config.toml
horizontal_flip = true
targets = ["shape", "palette", "size"]
norm = "layernorm"
norm_position = "pre"
moe = "top_k"
expert_mlp_ratio = 0.5
width = 192
label_smoothing = 0.05
orthogonalizer = "newton_schulz_5"
adamw_lr_other_params = 0.0009
final_lr_fraction = 0.05
warmup_steps = 2260
Rows from expert 31 of block 3, named by matrix and row number. Rows with one number belong to one neuron. Each number is 128 + 24 x the weight over its row's rms, rounded and kept within 0 to 255. All counts start at 0. Numbers have three digits each. After the name is the row's rms in percent of the matrix's.
# up: expert up (model.blocks.3.mlp.up, 32x96x192), inputs 0-63
# down: expert down (model.blocks.3.mlp.down, 32x192x96, transposed), outputs 0-63
up.0 105:149118113147154146128170113139085124102119131152062068134163108093142141143064136129114143135191064124131129135172093125078132121162107113141140114148149121173143092082110121134157123122123147
down.0 103:122130107109130152137134119130165113114076103125092166159102145138137092195100116164153095113093135109115119123127142124109116117131113131132175129120132125111121127140108096194097129126169129
up.1 102:164084097105094128134117091145145139139120129120073136147170109131134123129146093158104095092140121109094068158175171135128138161135131117148130147064128129116125103111163114121123148167122105
down.1 093:150160117137161135119099113163140120132110120142138134092122135119111138169112174132145139125091121092105113130139117127111126153090109144130124150115137127084120128083170130115107108109114101
up.2 106:154170107159202128161102124145143138187114129113100142136109139149148118124131070110124170131125148099122148143160120129127146111151129169121121102158128111114127147106155127120108099121137104
down.2 102:154122145131121132113068167124083159136115138111115104103107123113156095133135158100129162136161122117117114124121068121119109162138134081156194101151160134087143100108089079126151166091169130
up.3 091:162125131115116096129122141170134138095082110119144140105121102126103123114163134122137138130135179147130085162143161136157122147114124137141145159151133092116109166142096106094122126120103086
down.3 094:143133112089177161132125144114163148128157132128143114125120111144159159133141118134146129127137120124163142095156115117156102124115130134119096099113128173136139141180108101093146108134136136
up.4 109:180151153150103133109156155133097138137135126094117135170148124113156131140173163098115155149108108134097120103160165142120128138145140102138120090112118125125126126140111092105177101126135133
down.4 109:113176098122148139149109092122113114110117179118150130105116108166117131079124123092130092163104146163148199113087130118138118143136144143080119165087107094141164111153113165120109103119134080
up.5 100:155120113133165149140052121183102113148156123148073139118155135124113146114116136121145128157105097140120121178184153119060087143155169107082173144102175136095151116127133137122145125126138119
down.5 102:085151129130150126115138139153136130082131101106153108117089088112177121102150135155151169131148165143156147118124117162097114172088114119150094168120071149117133142049127122144105119166141148
up.6 100:150106122166140150119113096072112106135109120114127120152155141129108129096130163101136086170141101147084158134127133161115173136126127122120126157131101129122161157114139109082158122092146147
down.6 095:091144142161085133169091164125175104121115129146104117102098131150128132143118148182132100091124129102127115101123089135132114147159145118160129102123135119082082098098127146130109176149096122
up.7 095:142166138153180119148138129068157140092105144116124147151130134108126134157094102136082117141066145115134155146109122158112125130108159139132149109161138156121128141116092108122104122104101127
down.7 094:149085082093125086112076147149132146168094163103113132124145152120163140110133117151126117124137108121146112107056114107136133099122101173096143132090135130124155125158148179128160165163109128
up.8 081:141132107053133154100131126122114137146127107147141110098158126121127128140133127121164171132154135156136135142148098114157145117127125116125155112161145118080107161146175178122151137092137143
down.8 092:162132158141115083124160111093134109131150089121180141150169146110136090111126123122133115140098099080108102145137115116086148080098182128150111126154106104133146148132129125154102121170121100
up.9 094:179103110092112135105137127135146124177139124178091142186133131151144130147124152109106117150128155147126097137150131141097122152134104110118078132108089136170081106149132127107099091151115124
down.9 095:138114134095159139130142115130084130159145129142158121100125125111095112143126094159157156150122151109112145147119122127155052145119121182142120142114104119132153147136126099129117130125136136
up.10 106:102141127131125113097164090168191112131139106111101104085131124115135089112134126131123132112131132119106154053102107106117124142146113144089151134140143130111130146131170063100121106125138155
down.10 096:112106122135107127140102120139129139127139115113084154150113142146099162082120164149104165154126161145135086072112127158143121073159104109142111131160095131093162102129148136123099161092101127
up.11 098:136094136128120128126123202076110107093155118134165116163139150099134114110158108124138152104151108125157149211065144193172146127123139112122092110146176131105118120170132147143105152135146117
down.11 095:093134099113133116093130096142101142134142125154132129131134106135072126067128061152134118123117117141117120153141119149136100099109092156120077121119059169131116148126116149102128155170143110
up.12 106:148133141144167081124093121154123138171139160108084147138102155137140121129110153124129151136135195117136108140098124128101128137138130178128142138114127093125142151133118151149151165143143136
down.12 105:089112110146102177119123165155082154148139150121117100098157122139148130147103124177114095174154133126080141096178151093133086101096149128106114200148123179139119130135128122122101133097153126
up.13 079:139140052116160150129156141100081117123113102107148147099087089102116148137133113157157120108087109159100149147110132110138141128124149129163117129128119119173119095160126149148171103096138138
down.13 091:095130112165162082152191122126156135149156125112166112147137123108119077127074125121130129123096103123149152106157112109136134106148159170125141119187163125122151130133159131132127138142124094
up.14 097:147063124091139156172091116152127127123096076098099135158156112184113114188122137123107141145114105125091151116157136122117134109130115176118117124146107152152127120127133121128133086134139122
down.14 101:119105079099104149122128146105159142182121153135151122132105127123142132121144107165115089113096098120111155104151124119142123123150119130130104131157171122122114121125096118118130134167108128
up.15 099:092126053133121143139149121115130145130144143173138119167103125105164087148120105113140129161087114145161135145111143140134156098172125124148126141149066112156118103103152118143106108130111117
down.15 104:143115136137151081160122116113171122120153119136161147124168135128121113123141126118105071109106157127098146095125141140091167146104095113098125107105136120120144117179118084124160157127082107
up.16 091:175118153137122156157136120172141130130106091094134135133155113122116096137112107096172132197138110079155134111090154164101118095123113155119091147141101128117115137132126123155113163151123144
down.16 090:136141108120134089194116179122161100118149188120123130096139130115115116126106085119134139083080132114144121153150093102113158092112151126108078123143104106139143187104108151129159111141178128
up.17 100:115132129104127118112077118142088132109160154123143162099083124139118127155092130113126139117124166107114131164119120129100079140151117121154138133162138101095107126135111140143165135105137162
down.17 100:127180126181153145133168145119114143131118153108072117182120110139145120134155173140100186162146155125091117124135147122096168119122146124104088122087142127130100126130102105160120171109118119
up.18 109:106118133112131119119093190110103141126130133124118158126101143163134130169146115166121161094118135094073116109168112135141120087123092162118123101149121163106132097136132115122120098184128130
down.18 118:133169138108117132105166116117126137105104130145103098122139162084148167106115134134103154116124133136125086153115135105154140144147108092145167098137155105160140104145173070133141076097152097
up.19 096:160083115080128178150127195086107142145173136133074165144162075135124126137087132114137129115155088117144108137139127108131144138105125132138140155074099111137108166146140140135134133171104123
down.19 091:123079124096137149129133100129136112118108132157080116130136146144112108130171119104138162181126114138159132174141135097166116110175119124143156148142154109132066149114108134137126157131131149
up.20 098:125115184139141124133090147114141139122142118153125115090126134131089105119069140126109145096179132118139143100146062160143148127157112139138132150124121182138165165124098108131096074124134185
down.20 097:187156128101076122120132141123139128107119100134113090115143105116125101140156157135140101172144117105121118145126149110121147095152165096147147132086121113187123137133168114146119120151119132
up.21 104:103110091098108153155099159160190154141119151093115133082130111136109126120127115158114134116134145112160119132158094093113111142148147146108091144127167182137156127110092096140098149130113148
down.21 109:189145135139136155132138120141147127102156167129162119143101107151049135103149146146142184125136159135089105117146102122148122140093097120121106176148088148150123126113123120146059131127120120
up.22 102:109146115114151107110138108099116145130150120049089117121071159133166157148164123128067123120132090137114128113156129093145095116129117148113129130137124150137134131154118089132127117153101116
down.22 100:090135150128176094070175106111118108148089151110087134167152128105145107143137118075135187121104136131120077126132105151105161142105117123118158146120166168131126105133132147103170143108175106
up.23 095:111150099061142075124137133155107104150127171103116148132164125110107110097105117094133108134120117128173107135169128157110129105141163097128097079131141156133166109145110131123129133143114130
down.23 098:087133148128107090103137138148132152122144099156127148157161158165110107071111159158149150094144161138149129114147121096145124123066123140146141178113113135106103149126175141143102140178135143
up.24 103:127108130111160163125149100159155137137131116166124103147118138090124165121126163158179139112167092117098118161132129145128097148135142128146136134119093129145121136116155135114119102100082092
down.24 094:095143176082131117128150139124140116145121095128129140123155115127130090120080135121145082099092148135130162112140088111126121117149141111093171150135140112122139112134124148130154067150173108
up.25 115:186099140124102135136122135116103155140131124120124124138144105129148101123141116114102148140149132092145129115153157130148159133176134124152074140183141102096145128093126131089152151137095130
down.25 113:121128140128142161175109104096152109138096127120124121128114122177107121133129136120064086134145115183182144118116130130120132109124141108119108187109168143159109130158119158123137132154187121
up.26 106:142133128090102113133142113154162134129149166119121118141100121123146154125098114166096139095108143092123150114079095127145099123137149130132143108094094171118136131132119151129131123098065176
down.26 104:097145149135138145133125110170125094116134077094068119140149151162104116115133127133126115117106172115113101124078129174106120118136096127146126154119173130148150133119117147098125075146123140
up.27 106:127151088114124117080139171136109071150103119119137119143143133126114094116120103144141127124106099150161135156109160130095114117112158130118152128143123090127172161163142132145122132099091106
down.27 102:130112140119129089093121101139130139132073077159132130105153144097148138086124157139096101156103173129131136115118166133134169104112114118135141124108136102114141194134135105163109135122162067
up.28 104:137122121120158131106118101121133121150127100149146144156095100124072158125124140157119150109150099126149157147132125167157184142113136127116114106144130147117140179085124123113124081131132176
down.28 108:156125118156112140170104129095094100129116126121151146101092143113140113145125142106119142170118124149142157132141114162135157171094167118133088122111128135119134134147132134082110131112123099
up.29 104:186140084121177149184134114151099132126135124134143151105169110091129150130145112150152146107142114139091136129149134146109123133133164100092101116144093136110149135130124071142177147101134160
down.29 100:128126084111138139111123129117122103112185138099155102146158142141137144106124183097149160115115118127140082121122121111134095152121099150135112153089117134112138134087131139115078163159110126
up.30 098:100121121141120139142125139129117098072129119131141125144111114127121108096120111131146099108085150160161132127128122145105134141141135152150116108116129095171135165131177141159167176087125093
down.30 098:133109153122143111184105152129147190140159096099114143153116103149116163158171132104148159164135133082132138131121131116138125150165142138122122076116152103122178161109117090127133141095096137
up.31 100:148101086153130172115134127122134122074120131136120088124107132132131100131186113141143139139122128124127175172136138088099133116161131146140145142104087076121139118122108133158118097159129093
down.31 096:119151081137143130145110116126146158135125140137113128148144082114204144130123148127100074119115120135138163110098127181083163101142142136121139087114137124163097113156169151122142097111080137
up.32 099:111121102119180101108072111136089116144148114135137114139107107153128102138117122149140124154153125158091148145112114148128161097117161142172172124077126105094125167101079138166098078117129091
down.32 099:136098138149151136135162160151090131159102103085119139116101126110123168164139121099128152169148149133132110130110166147122162125166135099140164126132139114103109113133128156124122139111103158
up.33 094:120147080119125130143131134061139127151137142180139178151148129111167168155114103156180119128122183114106163114109093113123147117141177147123150135127068089105120132112147082144117160145116107
down.33 098:125130115134121144143083120141156137146144155117148092159128091150116136091096135099093122105137114141153092135098166098154183099132105112099101129149149115156130131143111105118136145099108161
up.34 100:133116102132152195158113110166149132153123161136131154107126115135111133149099104144120146104105131133146128133128113113106105123116099077094094164112125137181110124093157146145087124137129145
down.34 102:125130096033116088103141156132148139117157118153112132092120165113139101122154144108132128124119118098129127136126119151132132101129118173168120117160154103117147156138098123146134091108128148
up.35 089:144167144127142124155130130127167118130138123124163126131104157114122158140137105126153124096151110151094139170158112154121140136135163117167113124119118148118140156129115112107165120157160156
down.35 083:103103133118141110179122141142152123151181143138159124155159099120139131092119128148119146108109126122141106134111122098150083136142113158113116088141107117117154099115103150095136169181146152
up.36 089:121156145135079144133114154122128132149166118118153147100123118193079131140159129152118149099170107133124091088107112136118130102124110122134158140134137112119109121122128103159109127111157101
down.36 098:144172086114137098123105137146174112125131145130120101171137156132105119125085116098131073163072129144116142097139166141145128103111139131151090079124123139174126142126126160174138127121170163
up.37 092:145130162095103124095162145109145146156152133117131166137157124097081109071142145099114083126139101155147129091142156119118153102123159139127107184160111118131142119134119133112092131087089125
down.37 095:169106147113136129155112137193114170121132136124166128106125113129133082134086146133172160124124127154136147120134133150099154159139130088117149098100142119102104100087131117125131168165155118
up.38 099:132158122107098166114124171146114135095089151163142134119083146127121121186116149138133125102125116119148125119140130142137129149164142087116126114100146145144112140111150114115103124148122114
down.38 099:127087148116141111139139140141143130124128078151136113138129117131122118165190150119129137134171120129126107174142104166135125095119128091139082111125128122123119118123078116147155109166145103
up.39 107:128108142119103131166144133146119151153185135131133141169116098110140103122111150121163116146157114110151125150116153113115111094133106146148121155122124094118132111113210149165137151131074177
down.39 103:165135112120105152161129152133111121159133105134120169121151106141127130120147142130144139179086140126064124121131117062097153109142141160127126126151130144122094164140117140120165120125147117
up.40 103:166104166118139140116116123092139148146080144102076107111105118128122118153111112152129152116160102116145113124097098140120134125108139138165141126112122106126115156092180092161154116136153137
down.40 107:126159108102118135099108122120101074128102075152090087136124150111164118175130130127129117097106144102093064184145184122108136124145158089096143115145195125146116106136124138157124159121155134
up.41 095:119138149135139157117090129145173149103113126130142141111156133151118124131101096113105127129132147092114101128111150136152104113111128123116139151113141093122137142128154124107139093164129124
down.41 098:143104155102147122125136123118172112097094148108134105142156120071161144111122090131101155147113101087161128156074117121151146129104128106149114063160103162148132159117137105137122140151095144
up.42 110:151123149160141086114090092125130120125149165110110087145063194127156129140141110145122098095073142117097147133107126106137084109203112123098121125132118167118115090167116094157172193168100127
down.42 099:126124120116124142145162115092119164133148053132129136136156117059114137201112132151110117165137102129106158162109143114079153108079151093133136115140094155157112145147166149137128110109115077
up.43 101:074099144141175129138176145152176096100128082114137164170114138157093131152129121131125082153115134119116105115165151124102116164108106112118079127111086107122153096095159164123123103151129120
down.43 105:118150151101100142127119120170128151086087167151131128151146110151151158143129130106109122089075151130129131128110121106155165099123121184157133138139133170175144157103106098148119090103114125
up.44 100:144090129122120176144100090128135168128146097155090123132130110083171131124113121124114128111136109147075110136138150157145125170148127122111121111069104173126107174140124120184096160175162147
down.44 099:111125140139144173115097129185158085119139127111147152118099114157115136126120148131164118132126107108127114076128102139162104141113129173135112140129099107099172109107120142143120131046159137
up.45 103:141131156130127139142161125126140164093119134152104080102175141147163110138118092166121146159125099092140133145145117118127120131124118174119138120166145122064147117103074141133131159119092130
down.45 104:111119111096194156104119155139135127122120107093176146119141127165147139127098106137142117121122158162128143115092141121139129137106099116131144142160109177109187121128096096138155148167143153
up.46 103:128120132140097111107117124168129158148141120114128142164143072133084076110078162112090170144135117122133120145105152156107169136107132127091169089121118146152134138091126109113169124113143118
down.46 099:140129124121109164179120135099106147141171116143107138117139103157143180158180119124163127168102136135120098134151115158140117138145147120160131113106184103122121100089117139143125122141135113
up.47 105:161130159115105137096112141127151153156148139081098123130141141144096159115173148155103104107108094155132120120183128125127107185154127130117125121085146167114158126072134102110133145139164174
down.47 109:133144099101141102103098124144120132179125108142161122110140086058157129128115131171153143111119128140121134151139103159146138152089123123155121075132105092161128093131114117152158077155077146
up.48 115:167161135123158114172141103120088106137109138124146099140105148139122091096130131155151115147098132163136134149077117086092111123128135129146140193110159112107157136139123130174153140111065149
down.48 112:098157082123102157125125124122108126172105149136139121108120079121130118111142097114123064139091101165166141137135149119132144108135138156137170124066146098158111156123145117158157124116157115
up.49 105:078157124088139172108150178157132094100102127137136120111119089122133146143151164137131155120151172103139119100138117148107115121131124123113144164103142170120151131121151111083138105126118114
down.49 103:134087153137123145154142119124139119084165131110074126106085155154119117144080164107120110146146137143060111150191136175107127115128111121156108129130163134143138110156109086102122138128125125
up.50 099:133174124077146143132143151160129102087148152081158101126144124135107151127143143129154120120121110137132103110150120155144113157154191129131125118126099118152111143076124122146084088146130139
down.50 101:106149106122093085096170097151154143146108138130168145138158100123120135104134124119148128102097138096130105161164144156116174122108108187129140136177115125150155135120113114149113094132161102
up.51 099:108148089123132119156149128100138072133099109112136117084140122106128150157111159111113092141120131142143142141108108123114122110103119143124138177157123128149105139137182150175132094154130088
down.51 099:142104159121146114096105100175166127136184108171099176136146124089130101136134121163121137153133166090142123157118154122134149104150150122156123103146151163114155112174075128137158137176148113
up.52 096:148130127105131144147115105136117157142166103099145151128130103109090138144167116116115111112151151124116094147137147127122098106043104139127136119131080141116126099120102091111137118124124151
down.52 102:115087085165110113128111084133115135109132132140135128061128197158130121131123153104096178127120123162136100138141093079135145161159097145150155118127143120095137151095150160153108111128132143
up.53 097:141129104101135126093130191104105073141136134143150182096088127125170124091144131169087121119105153117078189107131127132118194122158087143130121104154117124090110096147133151129138172152119137
down.53 100:158102119135072137151122136105157166130121179141129137109192118147104131145130078139141104112130182126145069128086103142108101104126102091087149135133168112124123132154112163133115147118122110
up.54 104:125111133130129121097086102144148116097139148127142164151120114121117136113162136106100155105126145166116093123114165142121135132114155164118102097149120140179149184068123114120128104120174126
down.54 104:120144139077109136125117136129142132140153122173145142123152145141095143085149174121168150133125131093091098148163117132157125169180146111108107142152136143137110131091155115101135162154145141
up.55 098:107126124125178116134118131101131138094136149128151131138099124144166119155148151112105134125143145095073170137140127097110152063172137138161103117164129117118079129139148130166154125134071139
down.55 103:165136148142100103105164121098147135143113111145100126106129120101093130117109107157120135131104109129086090107104089167123175144115118107132158063109167145137147132148131118177119134172161119
up.56 088:151118088161119140096125090142115108147169089150137129153113131134144138134146152139130106125135160138108111098118164149154133107123118144117113095109095151129134142167119138153122139140125120
down.56 100:131143106127147114105076137152141132167199136146148115145141140114088177125142133163131073111090127117103134133163131105116118127096146145160142144122118136193126107129145123151195148112192158
up.57 095:135126110140130124155126134167114119164086139079138109121154131091113091123174145134134119129103118101097141131136088123134171110113103094096121101122150117145139115136112116171141132135165135
down.57 104:150147108132144106139141133152155109147161161197111177116169131133143105108129133072118093119131132126123105149128131136109117109154162143116119182126146140123187107121159128081150083142131126
up.58 105:115105142112141162113105132097119140149130117121168113172142115135119151140120153169068128135120096137135115157129183132117137125132163117127165110163140089122099143134120143154099145121101122
down.58 100:134126103192137114114132123088110100146136125123122093098132145111171106167104124128140115123102138132144136174136128177108143111103073151121120150128158126115136130119086147160142131118101131
up.59 103:168143148156098111147125124141141098070138107134095118119129139127127144137148082129137120138127154109139180117111117144117161140137110119139084119114123169116124162129132154099159175137151166
down.59 094:156124156122122114104140119146139111114160148077107135162129104186144117147117130125160141177157122151134135115123101150138074125116116093155103106156153122130096087150165099154106147113117108
up.60 102:125151198139097107093159102125148112148118108144102130149124127146148093121107118152161142100122118096129126128085159130101144099139102150160087124088139138117143123074142095135158203139084101
down.60 100:122145098166145139159115143129125125107124130099111111085131100122149156172129112154108147164139122160114136133117107123112155117109097132134141088136105133075140127114086102159113147153157125
up.61 100:128128068100151126149164142117137113127176166091156126140127150098165116145141112149139149092110109117113158141127081137079172151142101128150123108094117157121117116109147140137130139121133092
down.61 101:120095097135140096151110129136186137153118112119137109092124145169101135140136138145117112142138137142125117151120149111125160132116101131075102084122098130143167119153097126093155153139114116
up.62 097:119160111094155096125128122099132116145113140129113165129171091173089144163152168102143148113141147146105117115125143124108128169136127176154126134159152154167087145118156078168131120140125122
down.62 095:142109129130137144115048116122141117102141161172077069140101124070135104148129145117098131128117123096155126140145147128140070129152122132171102087169207123097151150102101124124158138138119141
up.63 100:151121107169076111136089109136111097136140186142147146108113173115158133137110098119117106119118155132125095134140133112112129171168128153135155130158088103106127141139120124134128123124129130
down.63 096:156161126107146128093112116103103111166151061103168152112125127111103112112113144161142119118139144093138149130094127147139165142068148130089150135108116118123143125139099111153113089083102089
up.64 095:097163165143122114066127132120147144156115142130092127115141119162173117106176113106116141094136102152131103095148148107134124142097145167127078093122156125167141133122178089101144149141157170
down.64 101:118117198117162111127084074143055117105113139167138112103146094093162127164120136115116156109108096122149117124181161114136118106160132099126115124150148145112076143106134095154108156150085172
up.65 099:125150131114143121151122112149189148109108189102105119165166132113102127075143096148114112119087115112084127100120119131146132112120132165108134166121160166178147151104170112134136117114083117
down.65 097:167141180117117158131174147127157154149125130134103112110106129139129140136130132121154168126141124100108149142130147126106129110161115101092145088123137158155183107137120141091127120130063149
up.66 098:154124161147153117100143133119115105096193139155178140142124130128125124164161128077143129133152126137160143106134061072119073126124107129176135080117128097129112145135134095142148118074116140
down.66 098:119145133080118098160151137082112128141132175183127112134105155132084153127157126142116091105126136104134140122109138173168164123109108119134151118147135111151154109086120123139132121129108123
up.67 104:157147153146135129123096122135060170125142106117150149175154116169147127135144111147107135144159130118122123145148145151143145150133116137130090094145141123093148142096069105135156150110105125
down.67 114:105139131189123105117107122125111144139089142129084125135088126148157103090142149144078134149129103143153184074173122131140129145133193144093119147122164119144097103112129133114121120124143098
up.68 098:082162078123116127126136109098079091138114104090128122106148115147107087108176133187104099130142146139120088149112170159109108133102110195147122162162149131096082125128137136133082154143160141
down.68 099:100088130114158141152144137144114145142094125124137151149119125173113121120094157103113130149134104097144151097136127118124132090167135130123164156142121083096131133088095138131147148107131126
up.69 102:155130154150157132126096133115096090171119114115096143126109140120078129135105165129131109136153136120122123174124153118127134137109130168112144123124094062149119171121092141138096078134162111
down.69 111:137148131116173115075113157099132125129141083126165097150121125140139126141145143121131151136136131083094069126124095163140121132148142123134098162161148167156109143090157173131164120107098120
up.70 099:120106103139109114133087166138128147143134194144108153073111096174135077100120144160099140096132104125151068096142122164130098178087102125107130145119121118110201126142099140123120127129152159
down.70 103:162144152112127140069147085133114080098117136147180105138198157090103134105104105120161155154106121074157145165080140125155151125103107114139116140067124140072129145131168112108142136151138108
up.71 095:097120085122101129125127149116138091096146098113124141117098134117096071146113112128188126088135157134172107144128211142131139130126138132077146117128092114168146108139103142141132129074148091
down.71 095:170070135132181085111129144106176134121148129137094104122086107118134148155169118164075155150137168104107095120149117107147141120130114126148125126136084128107102160106105160157155086164134090
up.72 102:179137117132137097170162143126118112173109133105123126149110144091108125133140136104160088128129097146134152134098156125144128158104151145111111122105154119153150108116140141138133140103104120
down.72 100:136068126093114099087091133117117128072102111121124104078140128151099109144153153132076117164119112144174124104119125101114094125091126135150142125163147122147137125096132132071153102134115122
up.73 100:150127163099120113122087112126125101136112095184123134164116116178117168159159154090123115085112126128135118128161165072139111151115126130153144113195121207149135124103114105103123104117137109
down.73 094:115120112139099135155121126154149135129122127151166128135151118114104164133134152114076139136141127183141166117174126116150072142135177140131099129139164122156134103122105167104122155148103129
up.74 104:141090107175107125123124058135161111124147124121149141116168104120161118140115177128107117116106121119108110121128175158139102158120101137111136145098107124146125142129182110154118104150129156
down.74 108:157150112146111172105109161160153140112150136129166151131110171095144146144114107142147111100109152168101095107169116101135111154092103119132120179148096138107119081133131107143098128150156162
up.75 105:130174107135160161134128144168086102142096168151158141160123130160148099154116105146158134119130099083139107104146099103109122116102127118148148144124157086152106088126085110144136133126083124
down.75 107:115122154074139096120160141118136120130128106146126111094130129120185122128121116123121119099160146159138126160111119140143142094110131149114137139140122134112152068093135125148158107120100104
up.76 094:130112132152147102155131131144133136120098112148166147130144174101155130089121126159148123138134131109138121140111106109069126154094131134180163124087095094128144101121129116169146095118112170
down.76 095:124152128083156179142120131144117129130112137088119114158127145105143135187116093106154137120129151124118134119089128104176113111175159121118130136099094102131149139104145132120129119113135117
up.77 102:154131188066154128148071151172133120119090150171103145116117111146144146132116102120098110160104164136156113126149133114152116112137151107066121116109148092121124106124097140120142159127144173
down.77 089:143145101116080140125143118106124120128077161131135118161156153108150117176140100096146137143135101126111126120131118147109115048165142135139113145114119112147117131162125117144124080085106115
up.78 090:094158132094123117145079116137093129064149107095121117166139137126128132180104125137121174171105134157113116117103102155110143150132118085154136106149128136153122130133132119171127104059158106
down.78 098:134110128147124169160149133088106071137083144083131139124103129132124136104174156090129103102155109126138154076152155115132134080129160142124131107149123123147113075126106141115155176109092097
up.79 113:131112099143126121134122150097120107115108070108140110115152149128095132124115119106117104159101064097132142159116126133123119106121123122121093153095131132154127133110113163094162135116171139
down.79 104:100138141139117131095148165146152147135126127151142130100153112124118115108145111156138100122146133167113115100164168118170132158100091144124117145113094132129133093118125150154105094111136169
up.80 082:134128127123132143122128103144126161113098161184099157114114088151101107159159131129155129123139097084136080119149110188136158143115126113145123116105140158133127100141131104099138113149144146
down.80 088:124137140122085150164137114154166103104143122091119079144159180115114119132111176084157137122144123127076115157134105125135098120139140110151107112124103155144140137148138075129141129125108129
up.81 102:133114132196128133128127109134096102114131146130132108104158181133115154141122148167142157090116171141087115133097118092119104118114101153142128146135130156144106122141083140112109098144123103
down.81 097:137130156125149188174119117115108123124124110129116137114085182106130158107104166098135129165147128124154152129155101131110140110139114135123147148148149128129119127125130139099149150097172140
up.82 102:134146137114112148124125133064135174135151106142134138120152129163111124066135124090119130100096165154124170153107138103151155148101121139098094116151118127120190150108169110140161095125104118
down.82 103:135132186184097116107103123120166134154078135161116120108149062095120136108146160153116127117156108110155145130135130133155120123159106100138083125151123116129115140151114170127148102104112140
up.83 103:131104121106145127139135085134108135148146195089138103104150112108096131120115129103135120127113121170099108109182169092127128102135178162152140129131108096120121142118156118103135099112153159
down.83 103:142133101125108150102115120147137116134149084139143121123094082112081126161119164145117117096126102107112098092113163139114105194087148116089171120118109090131127130150173131127146161127088168
up.84 104:126111137141151117108136146114167097161133149120082142138149141121171170149109123107132119127156177082103124071114141096147108142111097096133097148086118133176121122118131123142120152183106146
down.84 101:155116111124139141121117145120143096119103160126100145166144139102121145143187102123129149107085095110116092137172119145109117127153129136116112118169150142108087133154133120156111142103130143
up.85 109:158137126119101147133147142141096140117135091187107141108114140114108110092143167148134121119148138086129130147126143103087124163152075144155107152073127128101098124119125151165091093137137122
down.85 104:138115126146108145121099148112140098129119122154111152074101105120143124127119112095163145146137120110184113137139135148096113095139126160155157130166152103155091148106139133164139121117157140
up.86 097:070139120151078123129187151150103121155102135100164154112138108117109131155136132125128092126081115102116127112162117094122110146120133135096153108174172120095171125151120167130146140129113102
down.86 094:120126089141108133135146135134138174129121112130157107125115111157130138140118160131085104166161158132116144099114141170127128170157120161118112111129105126162115147173149112141107112100124105
up.87 101:118116138127114115110111115134126105091141129135131107078100126147128134149181120156098160132130138116089180128136067166110110133200101142142138104144089139107087111167100111122131120114096127
down.87 095:148127085154131153139135140087127154127144064080096137185121116115101118127073141078155124124159140144133102088082148156161078093160122140157107144106163142165119143111138168132132123149124112
up.88 104:138169076109095134141117143144119154161120131104164101135114157120135117125181107146143100113109137178116119165118123087116140124134118156122139126131120108139153172137111104175151143078102096
down.88 105:116126084144115104129128120107151122128117136131141099130107116132107139102122119127109079150126133167127145118097161095117150128137146146114158118133141132136141120156140155116168131122124136
up.89 094:116137155156132144130126163160111143161107126097136123126169152107124100142146129134120092160109097153057146150093156162111184118117073130150107135128085127080135113161130144137156141163144149
down.89 094:162128115128137114162106139117148085158159148126161142145119129138129190132161122126130066142125092132145154115098134123136138135121104150121133121103100119097131138081112131093124130097093101
up.90 093:157143105141155106124073121161074159131171139153141088123122155149143140108124132133094132138095161106150123121176147080101096161183123116113140092117154106086127153154107126123120127131133116
down.90 098:122147070154138153103175111109116155106134149076121166126149142082173101125135121139121149162131033145097181132127122110107131132104138144157116165147111112101086092094142137117147127103157115
up.91 094:119099106130123186153142099162119173102158175120133130103160104152158128114115083153175128119102112151143150095123148103076115130099125116139121099136136156124099117117121136082177142105149158
down.91 098:138126129127196120109155131113158157063140130088119122098134170125140116101163130125162087103109140124117154121116104129109067160131108164142138188154121110121121128127153131128112139099114129
up.92 096:134129126107155115149125101112112108098154118104160147136159135146139127121130146171152140123136126120112153094114127136114119082100145170138157118114156103145146145115127100128111154081126140
down.92 093:114186104146118085102139093116130098131121082101136057079138143119100126072138159125119159144109130108113161137132104110135139131078129143134125171126108167116126119112177103148112120110092121
up.93 103:147092144108100091119128123106141129127134086120079118132145096108106115110129145138144114105111088114138111162100153131107109147143116159149130117116146147151099124112159203141128191152148138
down.93 097:123104143171123091175121147109153192147140065155074123100132132123166104149157055101117093150146115137141142139134164120133124144163158116132155127159149112147086105141135123101108115095113123
up.94 093:142136112139146132168120147075150095136108128116134129102161147153095090151161162141112068106115134136093138163119144100128125126121098142147069133170078136146138148142135139128142103104176118
down.94 099:146151093140146134136114120177105139119105116150132107108149141128095145138096082143143135125103143144181112111130145094151149142113110124111162123097101086119150151139090135147140165160133146
up.95 113:127146136079127127121153169107102101158113129154108150113124127174093125183101143121105141082182118093069130138141117073137166109117098108211124119112125117175126121105126152136081071110143136
down.95 100:134153149129119085118114108163153122111122081141105113129129108104116110116118149108127117117106165134156104130113120175157102137139140134145154089142147118164114104108109138122157146140124120